A small multi-label image tagger, trained from scratch.
Training: soap at rate 0.0034, batches of 64.
Rows from block 6 of a small multi-label image tagger, named by matrix and row number. Rows with one number belong to one channel. Each number is 128 + 24 x the weight over its row's rms, rounded and kept within 0 to 255. All counts start at 0. Numbers have three digits each.
After each channel's rows are labels from the 100 images, of 14976, where the channel reaches its highest value: "lies over" is the class under the peak. Only what is clearly more common there than usual is listed. The data: simulated grey scan slices of phantoms with and without marks.
# convs0: first 3x3 conv (model.blocks.6.convs.0.weight, 256x256x3x3, each kernel summed), inputs 128-255
# convs1: second 3x3 conv (model.blocks.6.convs.1.weight, 256x256x3x3, transposed, each kernel summed), outputs 128-255

convs0.120:132108120119135149133111121109145065117115103104110093145053120101119183119140099102158104102115095121095091091144153125090149123114149116089110155163092134131117088131120146134137150020124156075155092125093138122142137140162145105156126128142103136122135125119095091161165136190120183137152152156149133121089113126162113126108104130159125124114134141116069101117166143114134103114146
convs1.120:095158141107094176150137155088108118131095158109123096107109097115129183125121124103162110078113097097129095098159128135111135130132080103154161125128122073151136096108081134117136114122117120080105139103132158137149116105175123113082066131136134110112125165093161101131125129094138123131121136134131131185149138101139083130131105129135127095123144129131143127119089155110125113102103
lies over: soft tissue; lung or cavity

convs0.63:151120103153166138112118130076136104100085121112098122122098117117155106101083117155110154086092081139121093104130114118144102120123149120146116156130110149106114083129157123101100136109130126135109100090106067144094149084106197075132121115135115170115170122129136091151077126141140133110122083191136130119112101095113158090118135102163066141135139108141123072130130122097103086088136
convs1.63:112089085173113179130133146137140095127077119130160115142084075126137153139139147135152055129151131131138117143144111109144123097126145142110105113097127151115146155109105148144171089150115137066124143106158132132173144181090166129126152169134116156157144138135150138118128118095149127131119103098170145130135153100094179120156084200093147150095139140139128150157108119115130153093123
lies over: soft tissue

convs0.199:106112144080131098128160091095098132085153131171142089101097129110105128093150114118131081125116087113084173176146126143111096158104115111107094134102116111150158093106077148124157112144117122108105066177089124107086124109141120144143111132105080097137123117137083081130168079123146132119141133134130128116155153175108100175127119134151149107073138163118097104141122114071126156177134
convs1.199:105130136136155085122121113112103133136151152149099075129112137086147099108096097133129152145170122136117107099123101104089154122135140109121118149122083119112118126129134128091117153131147114148104148066117096141149127130128123146123156168114160140107139131148143087126102125118091150132148121138146118117102161119142049134087118114146121125132158091104097119136148130096131039146150
lies over: lung or cavity; organ

convs0.151:122113108144104125090150122116104151133168120100147095073102085109159122128099126157166187143144089089113137108121148102142115106117152112138123141104111133142105110156165153111167128169154127102140116098098096134108127155146104140124123140084122146119176113099105060127068117140132131160147109181155131139133115118113094121148112113179164146106153143114089092152112127121132108086174
convs1.151:178110144134088136131120144207133088126090120119113155170140115141132120130128135134145087141098085113147129147134121128137133098125156105116150109121136154074145113124122121111143106135094103125125129136102125132166129119166170125151154124169130154113100170109124134125129126113118131150090114104133147122117135084153229075133079152135121115090085152134141130115094103113120157125101
lies over: soft tissue

convs0.237:133083095154106149114109172163162099099105118138086107097099088151125150137101126137152138118139120141112098088173108112111132126143089133127112161102093116165105142138134109103097159130150151109120113081135157126172095113164106119164131147152106138125176079129129128137105112159106139106123144116167127110120156133153159100105092132108124143132133092120173114120120136134134137111099
convs1.237:157121109100112146103137101100106110121099133110103138126135087118137159097100124076144077101143137133147103117133142107093137127088153060096142130102124114133085108135152117114138116128103095104148137095132133166148126141138130092126092139121125088112148111115158130149141076120133098160096097130133134143083111106121111142140101149136134094110113174111114127133125133123108136099109
lies over: soft tissue; bone

convs0.52:116147143111106097091138199113106087099120122116127155117113093119124119097132142117116048152123090111152129097110134101176078115119074115122137104135103081136134125116166139093135125097112126117126129094126131113111163138123110157128130114184149114099106098086108105129124081107129103117167122092123137223083123167149094119140136120133152129100110137159127166122123125119120161112089
convs1.52:135138119146144135119092157174104142131088128083146099151095108100111076140110146132148119141175029129126161119150092110096129147135096085138136141129132125123138121134114110147131126182145118108107103104118066111149167103109126152143191187136114138116124165165094130135116088131095143155142110140107139151122159106098109103138133120094083132135164126121101113103115174147115082114124
lies over: lung or cavity

convs0.46:130129124144128132110120125134230119134134132118143121166115122146142216112134116119124129183174094095105132129128125131109172109188131107118111148110135151124138116125126194120129214128109143113125122114118131163108133146126129093123135196122146120162132119159115129129111121128137181133148121137124131097137158128192139134111116132125141099133131126146111085131123128110213130131130
convs1.46:137129091104104126109113140111112098141139120116120124113173114144121241144150155135132126082110089122120109128135150107119122120122137140117135145135159121104115113135143111144143126065140130120141116132125165142121169119167103075134050095133098116103151128077165126117187113136155073113084118109126146139150107132206169119132104087128138145127134108124152159145140104143159140109102
lies over: air

convs0.212:110109119147172098076165124105127077125109119151142105136131130119107133098128116158144132112110139167116084094131159109052133111146132156166165106149162105120111099142107138133115152096119121136111108088104095156154139072123151112141110165196154154123150126149115099122100130171126139139114116070130146129096131107131129149085109138108126117107143130098101111091148145089130093128092
convs1.212:102127132144197089118114141147095129079078143138094128107112100072141146144109133106176078101114118109102124157136153111066138083097130085128144130118139105117161144120153087109144115119123120101098166142111105139143111140143161102148118136113127153121122159143119076125142142159103141143155115110134118136110119113129129132093134130160090163088134137148091103137055132114095165161113
lies over: mark

convs0.233:103161127112175107091097134113126126119101101139139144147117104124112141151113068134156146186150129162170108119104129114088137122105126143101119094145118095109128070140092142065102139133100122174116145122079121139142118086160142153155133106146097132144114140136107121150121092121152137133113142111113128137114123095169119122108153122052137141097144146090098179108126152084154133114124
convs1.233:146122106130106137122137158127178085114118145124136112126142090139134090125136135119120112086114061167107168139141153148135113111078174134129150154120120159110135131131154085121123085090142095152161113124146118092134132097104128110115100085110143100143136112114154161128199111134152114107092092131108161147103150134117147113100061120127140117081100147182141119139125107102099143092089
lies over: lung or cavity

convs0.70:104144074119088161149134150118136065097100094153148112085109080134103129139101158109142130111112158106126090094128149108145086130066148170084114129104112126148084125106179115142187076145106127154109101109146115121114140150104097101136124126107119101072108101117130163136097119137128104124155119150123130132101148098103133155133084072163121132117096114142113094169137118107109095099111
convs1.70:140121180147115102159108158126081109115108130101139130107160103086115134127115127096135157105116052116144110144166148133110155120151123110130131128135142121152128115120089150123134140140102105066109145115116083147165105150187151117137106176152133124120127157144129105134126125146127145153111120156140141135118106112115130144179087161109147139123159118131113107121114113101125110138141
lies over: lung or cavity; soft tissue

convs0.116:144124139096100123144150139156139123060118124128116116130140125099119116114151157163128136094106129097095128088120103137126118150132076089102126077098106159134111119170144178114104137152108129138112060136110135168103164127125129111097126062134090167120147106161089102098103107107142103145142107170100148138140094129109107120157153156112124121081112103166109082136158122120150056123105
convs1.116:125127148150156138123178111212112115111084123103126099122098120106146092138123093126117107122153132147160110104145115117126138147103113080170122108127133141134126141150131131122129125105137129102104179113111105110130086135072160114110149139149138190143096126135137091134106137118078146158138119126138148119097123146089158110115141118126111122132143138119109129149134098088096078166140
lies over: organ

convs0.48:182145158165102097073093140112099129133197124114144118108130115170146131092135122097100090135105071158115116103082139118171091127088129116137119086112122114124112122115099105073135149133162134149136120139101164121091133131131138109124103149094094143096092089122086091113095109131110132116139149158134138104105104157132086121162164103130131136134131150105159141157112097137142185148121
convs1.48:161107131065112140109096110109150112100122107118129119181125110105109132146120122098153088116177082108106170145122095122108141113128107183146116145123151106087138120137145133133129137159112113101112094128084115126120146136143126139129129157145121147088118132157110096155123142173109119126096086183118162113118130106150150151120144085132158140106165110088134116109147136148147107138134
lies over: lung or cavity

convs0.88:128133145094146116158125176111154087113104121136158129145084123115126125094158148147127125123117098107142104157147133132144101170114141110083112105159084067128129114154148090079154131100114083131120120106125091127152159125124158098131126109155091101106148088148123103114160094123120113120157102125118149124128119125131086194138098100145135122107116118128078127183142124129152094143083
convs1.88:120147127135125154125124139120078133123035157148126119136087102082160112125121157141152095136133108135174095115145131112061142117117132108136149123122104095149127109120118114081140120113129144124155173103132123156137142096075140102134122158121133114173134116147135105128130134119106129168112113141120113132112111097123115139091125139142092157105127148100103159125139152134120085124107
lies over: lung or cavity

convs0.254:160106065159082101141141095153131102126122136123133172108142113127103141141139097126157110119088100123118092106161141120123129123125121155147148124120096093109072123127160165155123131128050096094112144101125148145127141112130141092117098149135153131070153076137129122125081115159098131129143126155141138138070090116119128106158158092097097119178142122164097111148138163152104118092114
convs1.254:146155088118117128126163117103121108107109142122154133136096143107120128148133158129105096120148106115142160139147120111092139113123128131107133087138147112099120133169124104144148112094095109131132157107137128145154158158193115086131121113137124082125110113115127156106160092121151123102089076105134155140138093109107120149124107137127163155096156129170139118147107127119125112104140
lies over: air

convs0.2:118125140099113132102107108109122150141134135131169143130097134109163122110154131117116090153123079145157143127127145140103099155113149141145135098130101145113158087103113141086105097137118123123127119138075124143125138101120134139107106125102124109128119145148109094129170107105146122127165106113134145085148142152117159158113124099114123140144145127146069107150106130100102137158166
convs1.2:144124144132130153107132132130096146128083139126138143134080110077148103118119098078149116115139072139115147158112098122069113104141123134136130130116097168135130094131110152134121128147107150090121137105123140147125122076114124143134146115140146122132126189143120080134118139103107119158105127152127129125157121096138114130094185137165135132107118155100078141114100160136119090165137
lies over: organ

convs0.28:105096089156174131121127118075143094103151116113111108112099109129117133145147108129106131078109131132116108095141115114133119106117168123096093156128163089089130093126111146121109153114140120115159128123103124109119122164110148124139085109151114154094115087131095132132112119110154122146072161114128143131128154128156121073110081078165109117123134080098078068143101124108120127137111
convs1.28:140114122138124148115131143150148131098094125155105133141100088082142118135100119091163091111112117129140094137126096145085142107156134138153120135159128086140138150119127158126170110152123122147102192126150131159122134116076126111125097187148144147049118117111121110126163131134133115140121113152188142105110149086108114150122112113159118171120150125148155143140114103116132111113123
lies over: lung or cavity

convs0.29:123111122120138146114131160158130058145085128111128132099098101146079138136095144126160112139144146121148068080118124102101147118125179133127121128156143077134083138108131127122156108118155144121150156079127134151167150083154128096120160114159128138105113107167118164133106128160115140118133133122134155179106148109129121095139099098157123161130070162119195118116158161103125125070082
convs1.29:130148137122099105130146153126115097138135177118099163166124109150125119107095140089176087128156112122156116149164118117112138136111153101102125136135137112086113135120098126128158136151102103110145133106119165172105159149123120183144116142087157108105096118149146159128110138113129104160100089147120119132051136120083110130138146144133077146105138158136091133153124161106136158098147
lies over: soft tissue; lung or cavity

convs0.64:086099160082160105096114083123109124122133124150118119179154098096110107148103054135131129111102159089112077150096076109110129137106115146113117103151173082114078150141141112152143119082051112124094133111113127135153120144124145128117135098095131105121114140132123116105128139142127113103122112143110128124072117111144102115089108117113135157149148124148103118105147119147136153142152
convs1.64:115150184126137116146173069112099147143111134105113155096130157145088072131105116123150179153115188134151108118141139132203153146124109120138068135143163114120131083128119123098113112092130127188102140118119123136141110124133123122128144166159134151093126095121099133117131132105110149116172156128124126070112143146139076149101173094129105107147128136149096110151124163086079120147116
lies over: soft tissue; organ

convs0.209:140120110082137098072103124095100117102148119086089131107108152107138084111119108131188161138102106161105105108090148108098122153111153114114098116089146157124074116093138064088127119101110088109113145142146127095089096158118163103096140133145106119109176121094090094112099148115111101117106100142099097131120132154107138133134151089119142115141176145077126124144130134114133122095114
convs1.209:180177138123106120146096112160161135111137129135116134122071064116114106113116137130100076117146107117117149162171103116109109143150154064093132108098134090119107138167109147152158125150121137091137065156083099124128146136143108143132171173116149116095125157137106117128126113126107142144105128100140120124120139122096135133152129148163116119129083161094136101149106157135129113127120
lies over: soft tissue

convs0.26:157142115155123143137104167127113080137124138124159118101085082119125123140152137136168122139146146149128099107129132127158126125101151114114170125095122101126089137124121128130183108106211164138148127113121142126118105128180143127133145131102098135108147099160091125149132133103128107179169164176144128099153107149146116142119124110150152125110130179118149110199119137133129141140116
convs1.26:150125139111080168114146135114186144106093100129144151177090107136126099131139083125145092123122110116127123129134119140114122131107136181097139160149114134094133116107115145143155115112122112125113130100081133150156135151116125112126115118129155099107110128111143131119152134161135135145079061144109180154124101081098143142124115134141134135080129148099118153151170099108151133109084
lies over: air

convs0.101:101127093111111141082128124112117144092119142105125163151152125087113126109127093108097101161142106100115078087125099121119138144101146126115097095162124069138099109099171135098093133146088128149099094106123152116080134061119097167120132127123122134147109103108117097125092119185101109105165113109123158126053120136128118099115157142150147121147129125165114205115161108113141158053109
convs1.101:147102099138144116124131090142062128122099125110109158114150084155093126095104076080145158147130166101076104144158124151173100140130106116146105091156131128125090144136182148106094141112100100114128111074126133135124141106097112118157135161137162090115132154132127178154130127137138108123138146130123134091075141114118080115132136139105106132167116119114133099111104174102107125133101
lies over: soft tissue

convs0.226:153132104131096112073109119129124135119136108082130133094184107134130120127123155099137141135129140134107120127132126172126124079104100122121100118103116113107131114117078116106085134141167103135128105143112120107099129066125143103154074122130101112124077108149137106122085114151104118131107159120147115097088121131129099091148137102097107115141169093141163167083129114135112150137124
convs1.226:112132116122130095093164134116166108138126131121148138152150146166148160126130130130132090118145115111091170120137135139149129135135118172153091153135127147115128126144108105133163166088138110121140127119095136142150136133145122112102120130127179090114116153116164168111209127121151105115130087119084121131129075132106151095144071113120158159126118124135145104156142117163137145115120
lies over: lung or cavity

convs0.93:101154121142107160081122159150116108089116115152121145140146097150137092132149144068107108112123117126152099126146133091090123105113067098139116112136111116101120135106098079138090122182120081143147143137177108143121126114126124148112133139158099120165091077132114137126082123130142111113121114096105114157118133139108136119194140139136122156187096123166137188121096119142123099094150
convs1.93:115100157126139101116162097132098110129128137123107073123140117129117118145141088129138151127128088092068159126122163148110121151104123093109148146129108094123141126146162139145134151143151112134111091083121088140129138076163103126122138176127142109135136112142110165129100136141120109126151153163114095099115112115116084151133097101128154127140138068087119107133137133152104137137118
lies over: soft tissue

convs0.71:135138110095068153128162161129106133084129112095092150102128087111154116133084126131172176098094112133127064108068129120133106069099111106097139159071105125105096112128194112127148112144124117118091110113121115111143154137104143128118118107111119114081147091125128065141081102127116112143106113171137121115091121103126128123144151088122116094130148084124146081124085108147143116121141
convs1.71:137136115167121141081120113205135075130109114091130139134100113140121109155107111136177094139126078135148133138151110110159130130118140106139126137149124129103126120141112136126160112137116126102137121118112120168171128125161176130148167122141119170092123135116114111155126108109114107141127129109135133175138124107092195093168105167114101159115147150133149120138059111124097121081132
lies over: soft tissue; lung or cavity

convs0.58:104112109100099108106157144124125111117098144118116113117153135115069128100130085168148127146100112136075149119140107134117099121134169143131145116102103134109133145123146121107116126118087148095122100115108115126162126176119102077116153151142114143133193109109088129123171145134098118130117160076137103087159106120090128114101112132123112140127098104079079095104169147084116097127148
convs1.58:108145132123097157140109138056142123116105114128191124077106079107122089115138118104087136121133127133130118131142087124100099138119129111167097102090148145120115126138135154137148150087092156113133164106112112108134141160092109130133108137136122086134116154123154085122163129116158134103118125101156165152166086109097104111089088178147138118118115131165093143092116134121143064119133
lies over: soft tissue

convs0.174:123136174091148122083105114123138090125097129143127099139100132097090100124117111106109096152163127129138087103130136110119126156102096085100126101143138104126111076128080179119107122081116122138126129103078163135101089101128145136111157102137098151156110116120101116106138124171116166131153117116155118134135123094140117133119100109123117140094153149128078186112164127091129138083136
convs1.174:086136182131133152119108124099112139139085161130128150124067115060126085111125118129170150105140088141098107112139145138098112136114117121153134136106117108153133133116092123110128103124141162130112137116129118121152112123093140133143136142163145133127099112117113066156108125109124144131091155173155143155133141094111074130151122139157101092128150133143143106086093156128081093155125
lies over: soft tissue

convs0.67:121090097159127139117112152134119081129133142093098106137152134130110124117119130156119156160139172135077098088109115115137147100146113112157119161126148113126103181112090123117137158086104123149107118116178088121145117174144151112168082154127094139091132130143081161132108097151117122136096151158139144104108089155131139120107112115112110146121117109077185111127111158153154087086117
convs1.67:173163105118098149114093109158140101104116098098102173139108122131085146157111151098142088121137111129142121165127115126157137138166114070119124092149137125098107115155107134151139115080103100091179132137112147128124165134149129109115147147125118147068125114119125141123118116131097101110110124091141138148101128095121184101153153139139137159153137136125144125130111154159152179120144
lies over: soft tissue

convs0.206:070122105086148117153177128158121110121108111112121103138101098128107128126101134119152095131157136149143106113154121116109136128084159097121102123144133123111081122105164119156115121125137150133115121095100154140118107133161108102126190116144094121141120118122092127120135116198121148084168147108161111163098126119100117099134094141121123162083126155111122126136189143104135102134127
convs1.206:138118181139118148130123137118133110128097150103128131113123074097133078117109109140119106113129106125140126123157133160070125153094126101121165117104097144102124109087115134111155115155132096119119094113155097155122099131146156150124146122146169147147130138120120119120160109131112133163095132142120111174071111094122117129139117176134088113130156146145124106120083139095146113109105
lies over: lung or cavity

convs0.194:147127141128130140111110112120228152147156134133119116178129119157127209108129111124119126178149118115109119127125116139131189110210110106133098134104132146144129105122118185133108228111110122115143123138126147158121116134131123103120134177132147132153136130166116142140105114125128201121131116125125145120145148126206138107133137125124127102148110133112119131114125127118208124123136
convs1.194:123105103096101128123108147098105123129130112115120140129164113143139255151134152128138111083112095137123116114118154126126113114129132120097119140133156103100108137147133105127126114059123110146137120118099179166124155121157098044140055081124110108098168136103138157127162110131168081119110129089119122157116089110188167140134126082118138130138127131122146143134126097136158139104101
lies over: air

convs0.169:133114127117111129099134131134225114147138145138113120178111120143135231131118126115139142190165122106122134135122117111129174112176147116115108139095120142138130118134143173121126198122135141098114131126119135154119113131132132107127121201102125119151126124151119142144110137134139185135122105124136132112128176138179134109117133133089136109125109132135107092115082150113212124125127
convs1.169:128115095112097113106121122099108114126132135116113129107145106129123248131143131124112111086093111120118111138120139122126149101126151140134130131133189104091118107162146119135152109064134117115139125105118160137134156124178097062136042108104094111079144134110127140139159111134155081113088116118126152138157114113197163123133113086133122122127125122141147147120121112135174144128097
lies over: air

convs0.47:134159128128118136136097124134108121129137127134116138093105114165100122131125087104133111116136123094117096099101140137086112143131167142119120143125119119134080136113091105136125148112122100111126145101117124145131056123127073130137148114102144142104119097129085125165085123192104108119140095127116145177063126111103133136144132053176121130111113143124099146153131142118135138117115
convs1.47:104128126161106156126142145148146074126141115111112112121097114127128131118121096091138093112124112139164134150151135129112133083152136068107129104145155103106124087152161118125141110163119117130147104134131094133132158134070135151136118177147125125116137116150153142139176116135132131170127084101125121139110157105115093112108124159123152115117118119139112135141127129124191123109135
lies over: air

convs0.202:136143120156124172136095114137169126136132165120093100125134147133140147141111158103105116157166126081124123121146118111167158101124076120123132125110094109129108105098123134118101147133144150116184145121159130123169149131184105095139088156128118105143134131137111121157128111119136158205107172137191142121145131116139118119121135158096098142131102112116163091071106132137164124138122
convs1.202:148154124110071129102156141110154097092128118124156157120140095150130113132134122081130088108119055138101156175088131106113109116126147177109139130131146154093146133127125114140159125141122086104126104118126145137174174151157115120129078126086130095129087139123154162094167123145159089134094031135130173132119106114118148136117104144113176144091146135136119109133171099122149144134130
lies over: air

convs0.100:135095098145093127147102118120141090086119108100135113054123085133152144116102146143162139141111127101080090095098128095153101148105132109125127188106095099135140135133158129104108102160118102117114081098174137107136148122146110148127150146155121173115190105115146112104068105136134123140141096170140140085107140122117083154112135180174167117136130114128163107134127110147123062078136
convs1.100:164120123142099142106052158198129122121098127118117172088146109139145123117143117147144088127116090100104126131096118114171126095086179136125118150152120126153116119112087127138138110160093108123116170106147108163151119116158163114137200116185135110082110121130117112113137105142139142150112144126141114148142111117107180122145100152100154114108100168134132110142127104136135132117104
lies over: lung or cavity

convs0.135:136099136133131158112113129128164103143120141155131134144093127129121110108131154137136155097103129134137126126143155114101138119155098164088124137118104124137130132148057127123130150123106132110111121084164094140144149096090112145111137111137104097124106128153116143153141104111136120176092130128146132103102148084123138142083090160153150132094113142072126091109122108101184108122094
convs1.135:093143159138141112137093134091103117122135128120108163123128151161121181095139129100144172110101152122117134151122140151113133111137118100142125079094176135112144106093119137146157140126123095138137139141130168181153152170133099107136127101122164108104108145113139166098132188122133093116135140150107123110143165114118097094148122135149133083140123132133088110132105107121128149134156
lies over: organ; soft tissue

convs0.163:146059076193091129114128111126129092134131135132111108109137091121128143125081094116129166133115109156146095083086154141112139111094101123145169125152108114115142136156077085125112141121108125168104101129171123160133112090085135122143126178128140145111144108114120114113056120131137143099098107129137136102091143056139099116110103175145111129101148117135114126083119163142152099089173
convs1.163:164124124148138104137076090142099115112104134140136136148179130165153155143161116122155076146109165116080136132125110106075144102114093137120123140132141076112148144141145104105106103093125101144116137128079109147146124096191137099127131132126129109132136074114118125143122099150137110115143130121128103156113132121125173120136081081117138128090077105123124118107154093100165083125122
lies over: organ

convs0.197:122124142145111141103108123147149095122105114086096110124174105171130179155100133134135123166142118105113126099125141131114138092145145126169104117089135141109102128145158157113123172136124126094129106168104117119106119164144118122135137156137147134158155120170115129116116130114116143092114137139143118090130179084162130109151151133109123107157118066160134082123163120124143124112108
convs1.197:154098100053135111143119121102101110104157102085124104098137119088090138141122114103121124095125095075071102119146158111148115148135108106140113102130141087121074131120163137138117112109087132090139107117131136108116137153171129110119079084151108088137130126132126114112140155132154111153092153137131134104123094098133101099180132124115139135151149128112128138107121119113085122118095
lies over: bone

convs0.11:113083129122091105129127095120101126110139089139098168122152117152123141140079118106121159107152099146126093145148122111152139098150135138142121133091130142128155088093143143153135129127098130112122137196109126106138143114102104127113095095127155087133094152137141113095111140109090093076151102116093118134128096105103140111150172142117144160177115093129117102124140082106104178133119
convs1.11:089118154107137117134108085100108150145159111143084145103103155159090113085118137118091170110102174139097090134123109083142129148125102084172096125126156113123125121131131139113102129151138141141108116145114136132104110146153108117121127145115142106093131143125113114114070179148112140134102162141123091076144123143126101129098147114145142103136106145092109093145098134122101125176144
lies over: mark; organ